From a checkpoint of a small multi-label image tagger: activation reglu, layers 12.
Rows from expert 2 of block 7, named by matrix and row number. Rows with one number belong to one neuron. Each number is 128 + 32 x the weight over its row's rms, rounded and kept within 0 to 255. All counts start at 0. Numbers have three digits each. After the name is the row's rms in percent of the matrix's.
# gate: expert gate (model.blocks.7.mlp.gate, 8x96x192), inputs 0-191
# up: expert up (model.blocks.7.mlp.up, 8x96x192), inputs 0-191
# down: expert down (model.blocks.7.mlp.down, 8x192x96, transposed), outputs 0-191
gate.46 111:133118122129110177227144179100200195127103081098116124189106130048122145071135085166090141184126136087166121132129182062161152135133126112074144118170146119091134104108101098134128125113138126132131095110113120125149167117212175128163102122082172132148134172167114152184090141156197140121113124195125095135102151104154171129174082154157140108141137133129115092121115123122103089107115140104149156160087114125086130096155155106117073177122123083089157128103123127147121144123096056139169181133098157043140061119097136153146116079126130059110099126163121153105172072120173144154
gate.47 106:178167107170125153148143116140151148127175123072140063160144168098115105128153076179152088139113061184157143129090128094104118127060142207128158137076126171039167161133159145152138084141138172148073105138123171163139114109121125112090143187127167115116117090121123187117115132185098079162103158161147079040157140101081147140131115175115108099123133152140171102092111067112130118097107139072151115080131139134125105172124170144185175106111116119098201131142109132108073086147140107153164158131081149158130144140099095126140146145106133105130076138113071128071123144152122166040
gate.48 103:128123098060126095141128115093133087102123107100150149097091137106122123148147109134139122092124134083057051172114128147149177143164121163197148108188150136123146100096080086107181095130168112192120120104099172119176145127120184106122081108168110123116123106094125170190149124054183136150124110080082144147056154133160089115146170166167118127155150108117173131143121169124159116181129110154094131110110118157079137190163097080168086156136075139075167147175166160154100140131127148129137170116131088120078117061086080143218172117093122069161171131096138129116117148096128112166
gate.49 106:117124133168138084114147112103129133170153123123173115128175132099187120073129187166141138173119127146120188154117130094124113109087148181092112133069069145174114133120168198116062118144088141143149093162083179074137135142087158167120111143164240141160147141099093126069129112083082127108122149152091101116136122127137140188107096109047128120078142107157157128076127151110110160082142073132118076120144110115113119156135143131181141107149132113126167149139084149141051086168096207160102126082162167101120158092129147181210161099125132132094122149150134147080096138125109083084
gate.50 105:207134137154167106082135119101107131134115132098108112143099126118142137126153108154177109130089146173143085160170106099139122175122117143113111150146115135081081137099101163134131167113159151162086113139122109142099133164143171151097097115150138169110115160107113165118128191149195128133137135162105077100082156148141146113067128098115160141082122175138096145162216158127155125088111124106151175137107131141097141160118137141109051147072138098104142135188127086177086186126103024159156222112102118049121064154144088122065102070155149054114150102171105126174113116082105169154
gate.51 090:082164160093147094139158152153124115129139106141111146150096105222137090078128089110146118201094122191156098079120115142178128194078115125089106198097170160084124103129138132149081134131131201064063116126160132088203126123162133143105134123070114145105120108110189091089124136089148065207117145101146135095129127107124119119161167075122137148095151110139073120169094055151152136169106146085161111132103125100172089156074115165147086114129088105127135167161137125210128135135106144099112114165183186099116104107103091132173155183155146133128100169123125110101111103107137105119
gate.52 099:129098191119168112102106164075087151109138136117097136106192179099110175160121177161137133140085105149117159122136126126177098152120091151106124094138120099143143097092135128066069172068159083169048192136159079109145152115122148102149073137134179126099118147110102079181078120149109129126107197170133116110146151115131098146195052123142142117145146131152068175178130099132169081114182084121123155135132156140134104122095131113148134095138081149120153037193142185148081152116099146129143171123115158109125093186167096208106143120178091124106116132119068105157132164111114154104
gate.53 092:149108225089113189152137129154086141103084105136153129101190103156112096127101142134109119161067182165120081163147118049172083109161163123111146122123144105218149158106116135144144107140177095150157094130089106136134069151152082059119128158120175103126130109129127165064129156082125146182109137124110132112075119115141123075143146106127171117104141064130147170157122162106094139241116163132154113085090166078115186132163154130128149134140124096131120151101094096105123107134134147084150160141136161096122136148157085119184113052155158092115116114121084148149101054107139195141
gate.54 105:122134141153140143146124091133115156138129155126174161091104174117180128126143141186157147133132163198140103150133121181088094135154106111129123136177094155187121147114103107101160160096149129153125155101128105127064109214161075118110167110135089138065084129118071140193115134096162158098138153194122136069154126134079123107129174132144097122121142152115067192110093116101135075061132096088133104111135130080154081137125153092156107102111035115111152100067164182213117157164124101129137115116119156085126101117184138139096096120107135100118060118205123140161161140117215154118
gate.55 099:112138094092131158095129128094130121127143126088130118168148110127161150083115134130130135177126134070225130145089120084117179116145121105136105107138144125134168129166136155073153093116097138145128112137116151134080152123143106135101118140118191144143119081037157126113137131095071086109097142131118138128157130140111196077209120154127169161135081165155142090128174107085150197150112131151114175174122142139140145126070120101096147122123102134156146157163088160124096185163089175082114118065139105079147147176084117141078178147160212104127174117147111093055096168085022149163
gate.56 099:084081109117194130144109132173162117171155099174101113154131142084142179191080111124143137167152158208149013054130142120123109155095137149126124118102188089079137136134101074122167127130118159139165139105133139119129134114104087169115102119093081191087173163107113149104102149133106110095152130143099158185145149091150109111141107110158070127127136101188155159139080131095136157180092131152130147135048138114140140141080099129148159118170156101163114081054153071081079123165152158131139138104139096133120131107140033180142151136130140116121180099094153119091088189129138101103
gate.57 090:091143168111113161151157122187130168172117085156087161114138152090165163115093025177100147166079164094106133213143115120128112092145119071111130105076120132107141188087115118103113162104134103172123131133124100120133150122120150137098070118104144130085049213043120169105139102158092117159082112120195097168083104166160099171136169091174098160150173168185134136090089116169191153155124113160123109103102165165175095148146103171102118152109109103098143154093174100154140095096112145126105164170092163106136126124097094122119160104118161142089122131087121090099128172108102136133
gate.58 093:189136150151163135110106093185159153194127092127078139124081196144092139141068112144124108145136132081139150107154133118099135088074171158113154084179115141140160203110170139117195154163147171096093086116135112155097100182163172114066171153141109120086114136148117131087171150098136135122134145123089115140113144102067141119139140169124144165115023107116149136201117114127142080143117103108078114123157108152083189145088107120131157131090133109134111190129090046144053098074131106160144114137141121173128129124114128085088163137128108153130115163190137105103036171122104105112
gate.59 096:148166138136119147137084126155139080115058109122109147098118153105129041171160077112125153153133113131083122136190085099123129124109180126153143151128139098135119153131155160088161130127153164111172131128121104098126131121116171121146168092071169096149150014073104083147176133172114177138102133136183135148095156113172114140187116178150173063119162163127167155125163150126150105123185142141132147138057131098084161169200166105113108137089136099075081157163067152126127134116127062146123120061082100128124069143138161135110070068108158124188075125128176145141151169115127116122
gate.60 101:092108169140122100152113139155173172112145104141084149127127122205143045140134124181094120076148097156177088098117165169106144111126115164127190073147169126106099085144082179131130118108141074111156089075114097118088159082151105150166125053137068124122093120115157147097127119136092171209111093148065179099089102136115109082205135146189115134105116130161203106129104138162104140145153078107072164150186106138121137145122127149115070154123121089101185143095160156122142122165119163123117139102147153202127095145158120133135144096078104095117172096200120128105131107113162173149
gate.61 096:167095133141095118138211087125112126166118072084159175149131115103091064180119121153119123112149114063177066092155138099127149124108144142146129146197080159125200145064119100136113135157118127186174149145118116125103083164124184116132122144133145122156106073138105099127157123100109134117125166123189124144110133091117128101142123104150118108098176115087198076115160160121140113041130161146069168142139113060141103143128104122172105167100200116089202092114087168169135162143084036126139102133119168090117137144096138155090159140105116109099104122151205111179111098150113102107
gate.62 109:201140082142106152091151096114121130104142122144042088141126102136113146215123181125130148134144155166222071125113160104127138155170222134139111097222148150130162111157128076170164112111165120166181123097112149078137082111110153135112199144227140125112107093128162142117135090136102136095109119107080125142100123137138117129139118151113141128079151119153163063218186144122150083115094127115131101100117137182142113106133159129127054102135132083137072147191149098130088104133147095098126124141113160140131172131105062118122142107105143101132126115097135098153069127095116089151
gate.63 097:119128146122157099139135095105122173112129130159166126146090128187126104130111072104155120160096150117134125126089174168102084127139162129174143181131155110196184152126179116117099090103100102174096086135137163121109086131069125135123101140194115087088148114134199135151113128165106158154127125144149120090161097142122097157158149091098154121093150132112200129142090117054165159157058179081117105125084175101176139104170158160115069173087127111139154132209129123110114059106133179065115065153145162088215136146124074112100130144125082088143113124096136135086115112127106101208
gate.64 084:111134091169118154206099078077096134117100138092133130102120106149164151137126102190154140191117113073097123124160122068151090092143167096165155126097111095142143153056118101186168136150109123149047130112137078176102096100169146189126106160097138134143148114130049114228132171118120111182123129121105144089085115156138131106116075137090139047094110108138135113111103163158193121111091118126179076163197167136088137197111134113056109191138140130129150120176153132132122095146157139140119131121101167131149126088101114120101124144195161155146094133131118112191170102142154149111
gate.65 095:098078112124158152162163137092161156121134141116193140120131112150125144141129122126125140105095065211092020131121179108066129116094126115084207138110107086152149145185143102127144112078152113097124126103158107112106100003168134115104079120127102092101123128082084125120154104073123144117158159107134117086167182092179131123207142131169154162123158129198131136130171129153071091177144089105123085168114149130114094132100178037127140141115108133164107104091153082126139108115147112128151143127133126133157117122175143155166153096152150136142085144145127174130194126145162091080
gate.66 104:131114118077140122165114136117145142122130132064100058145159136125168087124171140118135147139160079168134138118120088092148123111166129054162163116173152149091040106166192110114143131097082097099174091101108102164173104139114132143138097107196146175132149133189131129066151152114071142159080139131089163123116105144160133145099161119132119152135062164099151124122170101132162142115150173113109116155160106226110110142121051083174091110119109125114194136094112156136081190151194077110159101121082102142118086092078108106158095166149107161139170123178103107119139130089182148180
gate.67 100:103050122123119093140115130174131177126179145112149118163103115168088155110096184159151157133113128132145042155105079133175144174155093126104157159109110106160108159128115117162140087099156109098116119115177114104148110201129114094119172079140105062139168116132133129124098137123167182088123118128102117176081095064153205157157126103093133120135150155088156112138119112145182083135176161133084141174116103108150130124129150055125081125079060104135152215141159191068161131093121113123156149136207107155099106113149122150144164129084108139106139175091124122127084098048185121114
gate.68 104:131092142078110124127115123171115144120143093134116115131127143204182137163173025157111117124083133177152111159111141087135145170069139150164105117118207089116099065110125091148145174103155180133164161137160179154227177097142143161150094159128115117076178126150138182167121130073148128111125124106144133146172130110149090098117110148160111133113096149117146106072178075129163156135109160125104063148124189131074152099086068101079133128101136116093094139173169094144084128119109181100162122107121154064132143129145159158176119105098071093119092152093077136120128085087088131142
gate.69 107:159118155098141168128141134169123117082134131153127080112110106114141158074098152120143109175151136117076136096157086129071134077120182117109141177049191128119198115177162128155136215137088135109089061136143118093120131127100166129073139101101162161144111104092110137148135098134125119118126118159139131109056181117119157157117074102133112112120165206168161200140072134081129127179116150073105134082088050126120156148032184107131133131153085082122106099150133174087079171134131158109124091139109135128142150149144174142169141140155089097103187148127170127144126148130182147083
up.46 110:122100108131107124130138084151151070132129113169165150124121121138161112115095157149138120163115119124090159079124110142096144085124167107127121124046096118135138119128110101126107156119108179139102130198130127150126102160065146133101156115093096150126171136088123098048148103153155125153144103083217175131103128116153109134062125134135128111139120105145086111121129162137123174111133088198089147086169152104187112164073078112122198158110132161194134139158102163076137111125172194076112095158160063166089173142043151145138144197139122182115161089127151151088088131136203206113
up.47 107:103148144146161154190099129132153141103068188097160095127122112105112214091106140105113101160074091128187177101080134081118143132073133167127122165092115162096128180144133116105150127157084185159104120085112179092158052142069075150090128136176179127079145118116090148094143093145132109140128177104125066114166167127102074159059093102075109104162090135153135131089151173143107131124160079153115153105135076152102160173093148189188159147159133127128141143167111133110091081142146134203127123112161190131118158117140114157146171113116111080086107195115154122142125089107105153119
up.48 106:137127154138154147160137107073119168177120079071130168145115132073102144144150125108161093075096067187094104095219157130140158145174129168146103130167125098141115110081106112158166140101140146162138157133079101103140082110114124081089171119128126133058083159108102119179104082097125132142103079133151135142111108127152075123155182119144135125140177148122115186075148153105130096079163138127110103116124147153110147099226130134142144143080060113148119122070131110158141170169155096160123098137135125107136104103163140151133147101152121114155104196215085066232115172129126077146
up.49 105:180145172119147168139123150146090122078139187176138099149139122080099119093125163110206121103111062172137097092111181118112200162066147170148153174132162156085081144173144146178180128136141122109147129103124157164126147120094123120054109120111123154141092105106141134160132068114175067161116151127131084128121084080113149138113132142095103151192125135137112080139100132077110114137127114190132106100147160083177148109086120142138211116140100121164122119156180137113066121123156169105121084151140057150117130131134146105180166102100111099187023120112135179128104134171097098078
up.50 101:101097126129081137184152133145140133157119137154108114160180164123125117115087164131093124100150116122078138121123120191062132039153118150133134111123153176132160101091151121109108053142113104094188128147123097159170118069145100077125167100152124114172172121162181114120094081130043133119129139102143174146158154158131127140189142140197077114186124092112191083093049128071105169148124111170137079144140112139162117111118124144142141116165155118133155126052100143045161057130136167112107104130152116182126179111139154132140102219108110158166097160114134122100145159173111107105
up.51 089:190081107140114115122094176087140132088089086131138189110157123120148100114181137147132127091180121101144111130131094144067134110205164134191123084123115160115119144138059176114076089119156091167164111111150124130084142129104116140142128155208142074129116147212153177109142082128092159127091095143108102127114107153128124122141068114144076089125161120126131175103172200144124132099136150122070107158098137180158057127137110078100102069140152137115106068167176160089132145138177096074135190162108111123127164207110181140141128176155095117101133069140153136172157102117125119107
up.52 094:148132072143100124202143053185160113171107123122167050126096116148112113130134078126138115156145158099093127136103124138049126133144170088114124185116140128097106159151118104170171110157122168080205056131126170158130105109129131103160196127148099113144157102141155165086190144103126099140168102103136129183119119118128132112118137140076113119111115137128147067111120163155080191134079121126155089135119074122083166148123100159122116134142135115138138218087120094134154143091096097113100099126154145162140184076072126083195083180080163133173140115153194123084131082110191129155
up.53 098:055134096189145122156100084133142175174079125121126109119106140150101096096134125131067125152175103120057127151136139105083140100140138153158123163143120170122093118112166164173089163121153065181060179120151099135129099177175079149154130132129129123111119122070124142165106131129170146153156119132053174165089136151182147071130135116145122135136150107099142159097084151042146110133160099137118138149128174154129109112167131194131146041089109159117124099175085146086126148115155103106079115121172155112143142061036178158091164160142115132130088106125096142172134191189123103168
up.54 106:061136115097129107130106108158117120151133150164161099147072103113174103110130102125139145131138111013120207110103070057095139147114113073164098154110155129112143176098138120122121103149163114118132134158092139078121140110144148131132150135150173116174116123092163108081100171107100143113123104081101131136170098173096133125139145097119125167125157155125080127133093163070122177152132138189123191144119084165159171140107050161135170129182144163161146133202141152059130109145115152116109089140153125137127114098165127104108145131127156180121180141133085126109117153163000137128
up.55 099:148116109169089139147144150131124118155122109162139085115177131107086153152125143124133122059122130192038118098183106123147100176106105172128154146136123126098086121077073121161118144115178171139126124097153167172177078131115112117175119095165085094149147190151080121136105110134210115118150123109181160137163140136160113161153104103173110094101141150134111078106128115190078065124135095086132095083153134129111093134133172146150110125174148121117100164085197085142177095112135095164160140153137099158093122092174119118140053110097067199119086140102146174191127090144177113053
up.56 104:198149131142100081127146115110191142178097062136113113156150112109148144092111086101078113164120132146117104120114106145151169169157108138165143143175075125133114083128162134138117099161202208048139103148064063129156178197172155096121113135146097157133129170158135134103105122113116131171105183148114135111087171123147131112121168155186138101074119105137130137138137048110116181157144068104077132118136066091166149043085092163125103137108176070136111160101133117114129117117081150140148177125148078198099086072184149115108134128106148128125104149095134137145146150099142114084
up.57 089:143131161177214092228110110120153127100100147170122071060115085100127127148122196075093117100159106146125125054082099058147102152137167104164110097183154087111126111136142142129169122146146134135096125116222127140145147119134142099128128139177162113134114149055108106142105121187115183163101142141145120085117047150133194167132103140120166109132131071125108142153093139132085108113130147154138144115148101109054139108171111134143136122122094123133166110148114147138097075096174143103155120159103181150177113196169172155104083106097106083136146070156139144129140109151157093065
up.58 099:104133126131141144046122091198159130120106124132146171071090164106121109136140109129128127168133124156189118125149074115097168119069133136114182082171111146092185163103110111127138155156165181126123102120179139128060121167131187081103146104142130111082130088142165155071062166117097105152108109166111130136147134105158120090202125183150124144131085133060114129138128076135135128107116110124077153174143164106092137134158082091067105125090170133189066131144090063169148158174167124144134087163150141187118109120119102158125098158095148140196166149114123109085074136126156101041
up.59 100:096125132154215148081122107130167127175149085128111092132120145122098124167100158133077096080112104079153090148171175126166135128124056067117141093172107129135148136077183056153115130132141120144083180098116115125114118179173155153145155087093156133038158151128158091128158095092115100151200106148153131116083091092132110133106122123152159156119086156213092129143122135117085122108136139111089171085088174083095111145108138190157113138152116077153130162188085152105131179073161089139119117142106120070183142131133160107131144172105135119159111115142168145198098129199139088160
up.60 097:129183121183183119169058088096092151133138122060149119106085125127139088134070174138105166117092157192155055073103145118151100104073110138138150104131164173100114111158119095100125149069153145132105150089147112120108122109113095094080084176117132174118144149131154191128134153140152081141120164101108142139135053091102084168084211136152095111186124145075123116148100103167127118178156116139111200098146140103177148106202148180154123103162109153135126112146141147151165114150123129191138121106088078128148088061109115181125127128155135093142116132187096197118134147161133142078
up.61 095:100139084168130088158133151122141152143110098079109085081081135147037111152102144133059103148118070064164100134104157134146133161136160171102106218190096128098165154149150132163089118171173142143178125147115097140128076216100175135160032171104150110101093105129140091177139122077098053149122174113119137173091113125143148120109114119117119119142177087141149170110138134129095168099118187106118101091123137120110114162121148152149092159152156120120190098129067071123171182130167048115170120094110134125153133147134162140118147137113108121139128136131162121163141042137141137134
up.62 106:087076097127078108053099143096104186089087116121057122112120170114088118158132078127084119125143140123174137132088131120082104177155130136157102165137104126147180116150137128127153149156154054214188127122097204122144157148158138173129179150189138098105118150073152142168139144130133154116169160074123068157146071107128120142179129146122127118135147122150083129168240111065126072110144131131129145102089082156067157129163163114155147149129147089131111117094159101168119142151101134081105138174154192137182140130089137122089163054129117075115136157121130127107087132123094114116
up.63 107:139096149086179126141127141123083121131093126096142116122133142082137069076088122118162102088086172137109090176156126132130158143162104134196147116075137094140177131134123136101132100141128129139088123098135118145139089142124047134124072100122101131094122120107170148120189134071151146110059140226138183049138136124175133115165153130142175133125060143151083107129157119106178247148115080097125139128139119123169114140081163117062131101104113149198128122091118180174147108119130135101146199105166156150149149112087115136114128201094126103100107129166141096147067161105117191114
up.64 100:092150142110171124112100134155150102139180126123091135133083146166084134127115133153163120102114067169125100136116181175148098158146095172114146142137160112163080126164154145125147162133116173113149143141105118091088053082110193119094170059142165097153110083143209113086121118125111161082119170160087092086153153184153097142127131133175113173108149136115088176137188076094125128137131098084118110111078107097160100119125143125126136069127167151177158129102078158212157200076126108096123073159177058114097141163188105180133096084117117138146121180094141102109133153126149066126
up.65 104:065135082094164087100122097120122103139078179118186114148168094217110152130109097162182161101101141151123074146154113157120097144130106106125134105102128128185135164174143104097198142115130164081051164111151139145059069045121117100080159139151092092111091131089112121102196168064137164075135132111148146082214190125132178130178163132142100150150146130179139114157144126130127112153171108105150146125141088121148067143133180082135159135124092141152064112051127112150154135166126090139158130105113146122113148141172153143090147110145154160079101151154094114126148120094100127114
up.66 107:165161065135105147042160117129119170142164177080113160103087103124091123093152088136105072069143154168153045153064143132157110137139151177167120082117093130111145162104124130101134156117172152127114107149041078062145139146136114135141092110113085107114156134090138135213161132157141105129134107132148108170091114159093059125147168144134132138129135099120131105141084163061118150132118090153170197131093073132178172187138157104136191158154154116177130125142128134135112108118094141063118142102186104123115122172165133148065153100148141113165138154171108131081147176135063090156
up.67 092:124130135039180113184141103126168095062124099096124155155079130151117104109126212111089175185173165136123105131142131134127086130082139097134160105149206104103128139152107116059193116106117140071160102098130066158088097131104168112125134123134144099143204143143105136127128133134104173051134128105142111098096117124126199098104110075122164128156124149128135158065150122133088152129063211134159134145086158122107127066139098130100097118139123129136071116147104172090137131123180166084128080184128141150124062084130157149192137145140160156176155129084138182120163154089134122117
up.68 105:112082105166076115124135120138114113164124128164119128152184111131158147195143022129127174144071183092101097220096128154078120170127102143121131150175129196122106075119139108129140111148153094143080128103143153143164152114101112105101100098130082133112116186122130173139123130107121186170162120191109091180097149141139073107114166097137152113112055119156074071142083108169158136150151068112089151083108154126144122139145151157110137123112150114109116166061107157172155127076146105044174161177145097109131119092125141061135161120115118146109085178143169153167191146134142161136
up.69 107:160109137151071146154140132159114112126159142122090118132169143149123116142158103137139127099103113165141221184111150138103119138128093107131124072166069097110104165111098134102108037116148103158154162116128143075118124101145103111161155120164135034130169159162145151160087154125100119208116154105062070137182101144168126120139163189140154150139079075066148100089155146165115130144107104137118165199180159151147125139175124158149126094124171143125048152123078083126135090128119084160122150108104174092175128119172135133100092160142115143182059105147089104125144127195059107147
down.46 111:077112105119117136158122160130126147172133125131138143138140065155112152124159134114094071157121197130132141133084137126115104144123083139178130112123155094096120100081135175164079104170119098112055148113125134067159171063058122105103053114148113162130097144155130108166158122110091166163124044199162107182149162171139116122174139113132105148124095083111098114097117128172119122186105135130108129153152100051098120091164107097199165093151102175125113143061132093137121164163114167123127127175102164124173126150137167104126166146086188182088083194126147151145122092106214127115
down.47 097:102153133107205112200105102149133160116098126094116137096155146118110088127140035134162187104219141141122149103128166176166100182110076098119130110119159150076086110125124031107099094118146088169140138095119084089126146170116036101114139173066161167078110161152143110088160121121141143142120128088103161125143115145177183146109178141087193099136144165119129108180096131120109108096127161130139142101132122126066144135121122172112172129132123081074107069153142096150138116091156117133145124156171137111175196132144178163117169140096124157136158157090124103121130096170164116066
down.48 098:127163113144172122126146051158150100139111170144086117135132081162121126111117120143089153202120135084183148117134187130202102138104126102077078145155151131092184126170084141078074098116069175117184165148105086087104124130103160138186227127152124077131181150146130146055080133102113185076106156128107092084163075080136129127108167147104138124096179166151098129138131118128096145118087048138163153133154097160122136150145113162122106164147112069097108108129092114134161121101127134108175112148150167110152128176149067093139085099115126072119155099187137163167120116114121142166
down.49 099:113153099099151088092123105162173173133093123069103163116125159130100142172046042117128120117167153107087112129146113118149057118125118106124114122199156165135177072119078108136123095130133080144135129159078154167121164118107076111194098181046166128095163148127127120148179186152111166103093074154131141178174175092138057138171118152159127128153095120120117116133168117107142073179175125134122134144119082115129093172108113121090122170106178124168157103166135192192094118134101118132122139137111128110076092142098146147140149181107144166143087105153169079137126115073196146114
down.50 101:157104105162128149118114142169037183194143099174181108154125137132133118122122163126149118151101124170082156142085079176118152125121111145118144147115126129184131124132166107143100155131155110071136108142147118155157067151107164156092151091128088156086091116118052169099098084159088155152143123172115117092160229086136153162155127160101117112155157104084105154076144156126167114158060141047091144091134075148197129081112097069095149120166139132133133112167167143099119132092148115093136105097098124120165100131204146125169125187126123170098085177132119149094112053108145173138
down.51 092:052151108215096151105131087162112105121159132114100101135139146169110120182074066127124114079144165114147098106142149146140132076122096158144195132096094147147092108073145153137150123100157172138116123113129094158168150133129100125140139112153081134164090112139115169138088128158127158143146097159145160143112108070086162109150168151137181157172158113159148117074181128097136169115105121141101176100088141086156150117077171084170144098115179183119095086108085203059166125129107118121134098134144154108089189105180081104091169084116116109099068116097062129153179138150067186172
down.52 102:179100073142147094127135135181165133114126098134153098077133200071148114154152168145116104117131091123061089153114104131130098100051097131101123069137064157142125116106158107106147080155171096145121149150096116148178112072130106071138141121168140135092115162143180127104138156156127179105104151110160091156141148135173067190116178135097165201098110098089157127117125145165135071115154128066087070141150203181108141086124147100141120123107114151068141121172131060155123184104154127104159144116141114154136050128153204164142167147135169151151138163094074144126113152166095131116
down.53 091:107177103137108137165116081157122071113102143125165175108114107115157166155130126154135094101088117165106179127152167199145098133099147126126104094112136102160216126134124119138082105117146189141160108167180154075069095192167145146154184130094073110201087161204130095112120148142132175099113097104098121116192108161048147142111152127069059152151120109140116163124134080149105171135124137133081100165157124198100152154112137114149165137083150118112094112185104091129121102114151116186110128109138143111185109122105122086122172084066079094135156167073137157128111117068120142111
down.54 105:131149109107149140109070120140149198107129137161124087124105167130171122169120156148172049125109124132080196118120123166065041172151105130131086144054104160127157150105163165162093105088144102150132070127075109136171098129108152109136091153163089088123112091141135117082110143170157103155106131144154110112185146125098137136110100116123149113142079148131199181130108083190159067054108149131102122173122153131131100099185147135117141128142167125105171129168111093121162161055103167118089165097185123161143121083076139133084129195213140144163127129113134157078166154137160107116
down.55 103:167146080142118144106128136134218112090089135149073158124098101161131085198135121128117126137196139090237091130059108164149139095114124118125133099140134124136120040091070102152123073111133155139148158118144137100110155134101148104165181092152153123143133174160152112126118148116188092177155117133120153119128139141097143104076128121147151099145108190143132135111138146173126116149093076137115163138127107131115111130123120117145146145169102169115125054187055132090152165140096060033122122156217141126138136131151127102176138099128123095130126149109181141143074085101059090186
down.56 099:153153132096054157047128184123126167097139167105174140148122083139142079121095169141087128091078100115120146155102160134112151103105094161107137154111106149130110126111171130131143093129145136136139102105109159153112135094179132089114135118128213146098145119072124080163121086105109101151141164125115078188158140059164078121104141123132113165138120130151145134158125096202178146089191137134130098162143129148082144163064114118115172083110074201159096103136180152154110090089099114073085148158077168145172165111066148126178142094150110101127130191144110106170113163160178082202
down.57 092:117139149128063097090160166196135061109176127101090122156175153175108124155098143160082142154129125144099129122137117118116129185119129181175167092090122099088112160117143119133104119158121134085174099112126132140147146161115120156123145196142105144173085120168089125081198056122096094160130153085194117119061107161096179088201129127151141094178088151104082178071153088101138147170111090145146086136078197104081079081096140078102097107159112161149115129168067152144182179153141091108135156134125105150111150083141164088115126107156121146086155105125172122097162130096129122160
down.58 095:134153147061113115207137146113161143128106076088130072128178138079168143119166202177140135109107100127102045121137092164094081241130120086130085122137180129137091076165139073148118129166179120119153141130152094139148117182138134126095160111074123186143086184102101204111097099076132081092123141144102098091117114125128101139072149131141098126104097137167114120141118123138093127108132173143177134117095163158151129138147067173146058145131118128090140134119179086173144163153091142122178111073132137128136150126123139114219125087122127119172138131134194132081150133119163109148
down.59 095:156121143118131079170105126148122103109153111073179135134125081157112178071122180128088121118131126125071165133153176175111113106127147188134074122182167103122148108214137205158082131110085179123141135149136124165134103154160149110105128177115132101113133086143093124145112181116119164044134213077144178118111139160092115136106082102128104085112169142160097130139190129110083115126109153146144118113158089174176098127114106118085088183101058094102132164122106174176130135131153073142161135138156108107123072109179085176094148144130108127183108130146163121027124133095100125108
down.60 087:149149150079128115092158134159115102147148206115147104167183149109126149100141227125136122092161130145094131137152112093087179152150177127117098124132111078207145117098136153130128092120134156141120138121168159161143058156147198093156167121169133153101153196143082069112081085118089106117144096160152073150195133124154180100158150158138162150165161072113110082117107119031159125132143114110132086173109060148074079154133101063122132094115112116169114144113101147105128196089125097122187108091129102109173102115161157122164110087106150121111116147110136085087100093095150146118
down.61 097:132138094105090068156126099139170148152130076135154119145146099131119136139149139123176154057155140157104136146177098171120089117096129161080139096165155191100070103093118104126142077104100137120163141149146142127095164114034131119066082101159145149087150160108141177149094139134151143109108154006127145112205093148148094148198135119107115142089153187107100140128191088151096127154134148129146113136064088185146088123088130150135097152141094095096077152193115146154137122159132092106105073136182193167098183107186131090146119141092117095144167138143118154096096104124113145150
down.62 113:165117139170116135124107156107144140125145132101102148129130120088066160112133120157093200101134170063120132112151104083079128127096157114142077159205131109079091115138144098131208156126109107139174113120137141174116165154128142109160129119150183134097126107103139143155148083171089085156153113117103133084147215116103116133095063147117130150111151081164119122118071106036156136161183108149146092094125132075116157081147054155153091183105102156153057142065178148132139167132103112109199167129109096139163085153166073153145146116076175139129098166133091141169150105188136099135
down.63 100:057205133128205136152116150136151131189113134167201118128080126085139141063124105102157101116083105111140141138139171121189157158156093113140105093149129142081185175142104065124130083139128116120061150125153164160137130120112118111108097148136089101104134109148098171127072161116068145081119153148133128081134130151140133083158146109092128088094146132147142130175045132143134106145099210093119063177152110097165178123152175139071100101151141104067164126124061099112128141126136142154148092137111172151075153069082167204097160141165137104197117096125123144133139122120106130159
down.64 112:151133068134108143139162140102104149120157098149105132136127112134201142102128148175128152144088118108126077073182112061142116130145105107121110101118141174151111169144125152112075106117146199159120092110130185176144135119086102107123108116094128144151098083157117123116167103152166175132104137134162183179039076116166121098116174127053108092109112090078109125134077102128085077089092173096136172128141167122130136114174143110110088142135171187098095156074101136107072167177097121179105163144159155133122255133141142182105096173154145088146145107137117096190114162135118158130
down.65 104:228132138157123125148170077158141050154153148114121122127180116076124143097160150135080151128137140187150127145088105111146150065068199080101179161183121133139119147143106125165063148153125126085118120147143156161127153143112136126197136183147156127156097118120075163065147124081108131131138084190114138111077070151125142138166155163104134125131090107047078092122077124114132150101160139126165136097198146164139163163123111084106110096110175156147165103096137134154078128101169123130124059178154091061138163140116080165145064145095092132116094108126140118125166132088138134095
down.66 099:107137115139120161139102098142163163106092160122094118112097131113113100082137080113117133157118105078156115040128126112138110094131104122149138125128112129208165134218099171121076155166154133107112150101164187120140138100165122159175111149157112118079135163148121103099114116136101098095115126130090081113254183110183115130100112133093150127115093085124113119164149112123163122139155151136161133086135099132157182175160148115166112093152147149014106125116130066149112019100155124169147147096171153102110126098123134143090129177173121102142155115147105099166150114143191205095
down.67 098:143089119127121165126116116080129150083144085154141122161115131169123126141173033134146170112118030168072083138093129197150194077108078121162143099147111105129161110141109125127096166092151142098141112152152142142144109080156127050076123118098149118125118128172098118184095139099122169135122073133154157128117096111117064116091164160110143178172179093157121094125134047197098148113161173139114137133182185110127107136131111098126105143062151151122204177106106165115110090132165122164125170108164114166145176140091101076096126128082119198124162131146129145136104126147182090143
down.68 099:133120139113110119139077103170111075099128090096136096067140151093181153175139071182101107119142113163169186090122111144184148108081033156051167101076133152106136094117124145113106128140099192181136121116146131136101106183133166150106148081101119129093089091097123163155114151150095111155150136105117117126179119147126096129081140204140189115166122091180157127128108114107147079168121169131192159110138179126101116177089085134137214095088165133092146094136118145152097150173124071122129157117159114115087151128128100191155109135123177152138103156188140099126110101131110111044
down.69 104:141150120094100103107165145156186156148146072100134135072116132075081109124072138138142107125131158119072161077180091113136122155077116093142088155044114086140131124156100119159181154095180190169067115107148084159135117111101127083106158107130156097161110134123195121077111119089147097127067118135111123127107147123141101169128096146091176137138187153161183168199136120063138077074140143108124138146111088087089139159119138092073075119110091158118169071185165141150148137143147177176177167117137152161108135194130118126149107096148125080154166132090140134134173200148100140130